A small self-supervised image encoder, trained from scratch: norm layernorm.
Rows from block 8, named by matrix and row number. Each number is 128 + 24 x the weight over its row's rms, rounded and kept within 0 to 255. All counts start at 0. Numbers have three digits each. After the name is the row's rms in percent of the matrix's.
# f: depthwise 5x5 conv (model.blocks.8.mixer.f.weight, 192x1x5x5, trained with AdamW), a 5x5 kernel
f.0 102:127121117114134117132160124113117159210180111126147122142116120108134103133
f.1 075:134128141140129134137116135155147109059076150130101084114152136140147123144
f.2 101:113113127101111103140139146109093156196160093111123152122104124119104108129
f.3 097:108149178138121156145173161140155119094137153150118095107149144137129155145
f.4 114:119154115142127138157129144150133112046120125150151116151157108148138152105
f.5 103:121144127143127134157096154112101121055123132136179118167139123127123137109
f.6 111:127149117137138133151120141155141086057083130138154122167138111145133127126
f.7 131:131132145133131142144171155135142161189153148140148185140143123137152132131
f.8 106:121122117129114113148159155122082152125124092111118071080136141132093137139
f.9 077:106123121144093121140146105139112142220131126134107147143110111115132120108
f.10 101:116096100103114119136177150122122160166169107128121162143112110111111094113
f.11 090:132122131127137118133123124098115152214156144105144173108104130115136121135
f.12 094:114115128118116118153162162096159139187151154100172139139131123126100122121
f.13 092:122107127125110105126160095125126167169167111100127185135117107116131121094
f.14 088:124154144113129109095136119123121086095089102094127079122111122138155166111
f.15 069:110117160153119135171128119131134132186145154143160179135121099133126152105
f.16 107:133151134138147142118084128137150092052092142151116121128154139143136137141
f.17 141:128122131131124128126150135109114178205178130118142164138111129109133127124
f.18 087:125126114138126141164145139148114108088095123170129065127171112150118138128
f.19 086:106123126120110126164109176108133137159174134127167147174116097139124110108
f.20 079:119154148136129134161112178131153132059106170133150139152125128139140136139
f.21 125:131119109119137126102136101122095136205136096111096143111111151114109105146
f.22 114:129117116117135101109149106095122168207161127125108150119115127106124112120
f.23 097:151089093125110096115146099105097107170133097120087105123106119136108115114
f.24 115:121145092147119137121116127138129109191125115148122058107155130148110140137
f.25 119:118144129138133127149126156117150204109187148122159124148137126129138144114
f.26 091:140121142154122110147114123140170139062095166100132156108159133137140140114
f.27 088:113110115108108092134179121110110147195151100115119132113115132103116105128
f.28 084:111126142123123142151126124168099135087127060116149126167153114127116122094
f.29 132:141117145114142134088152095120138119182136138130080161088122145118150111151
f.30 114:114134148126126128152117146130145144028126152116153142152120129128133130129
f.31 089:144147139136165135102082129105126114111078142133115111104144128156179158129
f.32 092:107123147129118118151156142111141183173164151101123174133102117136119105135
f.33 101:126152120131158129143137110129178095102123171144111127083155138153153165141
f.34 072:102143138131126116133150142095156156170131173139115184147122123095144113101
f.35 142:121128147125121124164135166119167127062141158123161112163131127123165123122
f.36 101:100150152127131160145115152142143113051119152140144109168116130141148138134
f.37 088:127133132129141132094116109111123160196156138103132192133105137110126122125
f.38 092:119139105151119137147145132141103159207139102118141168157128135139103136121
f.39 062:109114110115136134168154180114142098107086128144137069138137124141110130146
f.40 122:116097122103101109122202152103117154168159111120124139131112110117127119114
f.41 075:107139136119120140168139152130149124156114157151101067112159127093105109103
f.42 066:164143166096156144114155153120134118104172132148126114141135163142170154147
f.43 132:142128145125146134104088110143162093092068148131103094109141137145142138140
f.44 105:147175121166140134108098135139146107075093136146154119148154106160137124136
f.45 075:134091109126118128099122120118134101187115104090093105100094152131118122154
f.46 099:114109102120095114122113144100094102140105107103118071111096131098095113127
f.47 100:134134140148127154132094133152145081067080148149140107132146129146132152124
f.48 119:122117126121121122132125118130113153170168107114126194119117133084112078130
f.49 084:103150147105138129119150115112141113155116165164095082133142149134087171120
f.50 091:115095118102120095158154141111124170162165108099134165139107110106125104112
f.51 124:120141159135121148140103158143141102040105135141139107135150131135136143121
f.52 101:129122129132127117185131162125156166106184154138167132167128130130120135129
f.53 065:096154134135125145144145166107147161182113173123114160149137135140164132120
f.54 072:112106087141145158087117083104119126158114142088115150110102118128117091132
f.55 080:128129131156111132152115138152117084039152150136134121129144131131129147128
f.56 113:127149156157118138130065128153143109053109139134141130134130124137145139126
f.57 096:100122106128085110117122104127091135153145081103107166105108098121107105111
f.58 127:128134144130135141148110152135161095047097154126158117134150140124145142125
f.59 113:135130120122132129100103112133098140190132094110097180100112135120096115141
f.60 093:156120110116168133097109092122120098117107132141081105084121150135107129164
f.61 151:128142140135132142131114136142155105061087156156144106138166121141161152115
f.62 100:136119153125137124090128133144151148192101088129072115105123142134133134142
f.63 111:154127115126136106087119096139121134215123108111133145136100107129119120131
f.64 084:121115132126110136177129163155115102085140089110129085134120153145090129149
f.65 091:110148136152112157144110132159138114069123138146152087180119113152133144116
f.66 150:131132112143123132127091116143114082078081115128112065111131143126118132140
f.67 093:144138155143130142099070134144134129097096124127125057122144138138132156126
f.68 095:133104124125119086133105103127112186180161108104125144112123117105122095131
f.69 088:084110103104109115132139136120111163193111114119138133139124112102091116094
f.70 084:132137113124143148092078106138117101132055142141117105106120143111136130156
f.71 083:114098147117114111184140151104112143189174121117148127137111108118124128115
f.72 124:136142153134137141129109133135147119029107155138127122138136133143155136133
f.73 080:120108140136088117081169097123143125125110130063134151121104110136115132104
f.74 085:144156106135145128081086121112122115080090135152111113093139129152119155148
f.75 124:124124137112128101100132093107141161208148148106110117094119119130137120121
f.76 122:129094134107117104139162142109130177175174134119140156142112109112154101123
f.77 107:159154128161142143113106114163145124078095144125166105132165158118139150127
f.78 091:133136124130136143136066123156127089065085116148118109119136134142112140143
f.79 100:103123099093119100099124100110109109105095107086132129118118107103108094090
f.80 103:118113126122115123137165154113126100104128129149144038128113132147108128143
f.81 125:130136085123133122104091101112111127205149109118122169129113129115124118126
f.82 099:105140154119113154154148169135147106076127145159092110094156140144138145136
f.83 106:139122103123128120124107124120098149195132110113139171168095110133090117121
f.84 094:110106137089139151147162150095090110073145140166129093126114127117127126129
f.85 091:126128168130126164144121152142151122083117167159123086127145127163146169125
f.86 071:098138101137110139108096147098093111075104121111172117145118135089125125119
f.87 072:143105151126123091135105124125173113092076169125123119121130096117164128104
f.88 095:106140154124131127169130155122153110061121154134141112183110122134139143113
f.89 113:133161128146154148099094103135156102065110156124124114095131146120148131153
f.90 124:126148145129138163133131124166089078102073090148136132137149145138128135143
f.91 109:151123125134138117128142124125138150228168125119121147113130141132135125146
f.92 098:113125112139115112159112129128112162110142110117155172184100086136101122106
f.93 084:090143122127106130156155152110153157155164151130159160154135092146131138091
f.94 135:117146114149117133132090153119123095051105118112134087110143139131121149117
f.95 097:151159117145143128080101097151151084113080130130116093101149132135120138134
f.96 119:123132140130122132140104147137179107047127159110155124145119139120147113142
f.97 112:113152135130128146140113131148167080050126134135144107123159134137144143119
f.98 105:100102133096113102130136100098119142168163116093119144126101115098117082107
f.99 070:150115125139128110098090139109128112084096119113097089079142153135104135151
f.100 096:158140137161134134143111144140133121087097138160098076141155162152153124151
f.101 079:127161155154120140148075135170148100111104127152104111111149144149131132169
f.102 100:140116129108128137098071113137170120110119172138102067114131118122126115124
f.103 067:127157129131163153102093124111106085082103120123123115102087144134134142162
f.104 097:149111123101135144100177140099123110170162127155128068126128110122130111136
f.105 105:132098111102132091152159143088100169165163116108134149115110114113110115116
f.106 092:151155135148157160121061123159132124083102136154115133138150139141126149142
f.107 106:137122112132136119097127098127111159210120111099121158094128137104124125126
f.108 086:125134153143128139126128124139158124048106150114122103094147160130160149139
f.109 137:134116085131131121110092094115084091132104087119105109102117134115086127120
f.110 128:113109120110112108148155141109120177183176116123137165141117104116119113110
f.111 084:151148160147155141129110107141146123111127159176120067136166136144148142137
f.112 050:137113156137133139108176127113139112196102161126130168120135149116153150128
f.113 095:120119121133116119133156124108118148222166123133119159104127119122131128117
f.114 106:122099107110120098137144120105107149175172097108134169136109112097115102109
f.115 104:133147138146134121140098118145147109058088159149147111175130127122154125123
f.116 098:121114111119129111143159124105121177168190130101124125145080120118137112123
f.117 114:110127106112121120119127128114101145209141101110116173122107116122095125114
f.118 102:140146140152122149109105109156119086071081157153123099141134139140141146136
f.119 092:136131102141124148133081140149155140084098170164157105147167119120126124136
f.120 086:171145115132166136096068132131101107133076115144119138124140121147105146130
f.121 099:132105116120112112108171115114116151215149119118111155122122126118115116119
f.122 124:121108103100125107123140129105095145194164088114135139125115114098136098113
f.123 111:120089136097132101120171102098113158187150119112129143135103123100119114118
f.124 068:124096106094114080132151127112111159166137110104133126126110114074107105112
f.125 097:112107106098127113129152121111095166197154112119104120127109114108106113105
f.126 083:113129115114110127157146174136135120118094124117104048127110131135151119153
f.127 125:119111095093138101115137127087103121178116101100133152126110111105087106112
f.128 074:145162115182143158136094127161151114136103146136145114153138143162144163153
f.129 083:114125139110145126111146095130140136223129140125099116136131145114103136117
f.130 068:142153156131166140143065120157116121154092148137111158145128144166134142134
f.131 114:139128124134133122102101082133119126208139111115118175114118132109112116125
f.132 087:112136112119117149124098123133100117035141125120138094144105133123112123121
f.133 111:117120132112118116160160172114157130059117167135136107153125106150128138120
f.134 117:106135167106113087142170111117120146133105132086165152113121105138171125116
f.135 128:121132144128117140153127155126147099030135157143134118145125127134135126133
f.136 063:111136125128142159151085170135124127091133141148108076102153158132115136160
f.137 074:143143116119131126115095139134165090041121168130125127124116127129122138130
f.138 103:135115141128137097166104120154149185093081124101143152135157137126152127135
f.139 095:129162106138130143138085157158110098077098101147136094138143134148115155133
f.140 099:134119108118126117109152111123101149215156107119106151109104134114117119134
f.141 091:143153142150149129157143150133158168067171138127149126152138144145152135148
f.142 087:116122109101135123120103129107088090088085096126097096091127140113101128132
f.143 088:116148139173095157142140129148100107113126141146172112182129128154155142111
f.144 081:112109109106104105129129139103141148120158139109175177138136096099138109084
f.145 077:159160131125181146105092120135124121152106125143096130109151131163143177116
f.146 083:121159163155118162134114139183145130090118148120171162123136140131144130159
f.147 075:105124120122147131126101098129119171080109148109151138180109113102146103100
f.148 095:152085129114140100117107091111111161194134130115101104113106117130126107141
f.149 114:139117142106141117082162098104130152190156134128086125097111130129140123138
f.150 073:117122168112115114137153127161177168132162147130138117151146109143159156092
f.151 086:128130170129136157147107165139143112061103151150141126168145122154140132130
f.152 100:129110146131115122125171114130142171197175145122145159136119107135143119123
f.153 077:128135123149093124116140118152121144212100141141115149083131109137121135139
f.154 088:115111129104114081139107094131121127134078079105135111135137103113117081114
f.155 102:133131174136124128133146157114125072066099122130152147106123121148153143142
f.156 089:133121104135122115113145098129130156212146120103109162145099114144119121126
f.157 068:109125100139105168171128172152103115114087137154153097131133144127112141157
f.158 108:112122116097137123128174138102131138179139130114092073094121141144098133134
f.159 117:169142131101110151131139087108131147143134118082117118136169103094138124174
f.160 092:133100102112108092110144142083093159124115121126086149116096131105091107126
f.161 076:104126100099114127092117107126100098089110099128101101126099120092136088108
f.162 089:118134158135128147136107137126145125068122164169131071134158124129162141128
f.163 111:104103116109102129131171136122113141174179080108114145120113122103148114113
f.164 101:137099088110132112106164107110102141190155098108120149124112134129094137122
f.165 074:154161109158145159096089147141164126108144142158123101157129152113158126156
f.166 103:138138124137151160137115127151152116073119154159143108175152120146177138123
f.167 131:113156159153121146128091129135139107049118142126149166153123119120124123120
f.168 056:100104156105099107140171167116135154169128134095151146098127108153149137117
f.169 095:111133139138120154146101152130138103048115137140143081146153131129134140109
f.170 083:109128126143117148165126163119158111148154148123154179177106101136133096129
f.171 097:123138138148143161133090099145152084097093154149125086142156125139134148102
f.172 109:134164163144135137138146158115078113177153112127140143142105139145164161132
f.173 091:115135101101126103098087140097130154174155111097112138106094104121149112110
f.174 088:117113115121124110139123128091116160140157127100151170181102113095124113087
f.175 135:118113152113114111153206151117125178142163148113130129130107134114121119134
f.176 093:118155138123130103112145165117113183120076113108169136114149109120165126131
f.177 120:125128113117131122106142119112118155223158116105122143121108128117135102135
f.178 077:115107114127096072125168121101145150171142125090105141110108118114144106111
f.179 088:130143138115155145167120159128143088063134150159140101128147148150133153138
f.180 103:120151125136133138117061115144144089066090142139130113146121116144115130135
f.181 114:134132115128152146103074105104102079095077138146135104149117114135131126128
f.182 124:137146148138143149120089130141151087092075158158127088127151139136144147134
f.183 101:113137148116117124097110095146143155181138129085140184110112109119135118104
f.184 109:120128155151111150134081123149134098058083138138124097135132114143128134123
f.185 114:130165158144157162117118142141160129068114157148127102138145143158140151147
f.186 110:124114114115132111125155112114111169209155124124089125114103131136106132136
f.187 123:134143142144132145136114124152136105041107141151119098111150147134156144140
f.188 108:124130173147113145148137162134168158157149162118158153148150110139171130119
f.189 079:127110121103130097129119139097126151183170100105136170147091113125105109133
f.190 121:136146151135145132136104136127134115081109134122171200173127135115116138118
f.191 091:099124113134162141106101106158143091126137172150122088086096151137124124116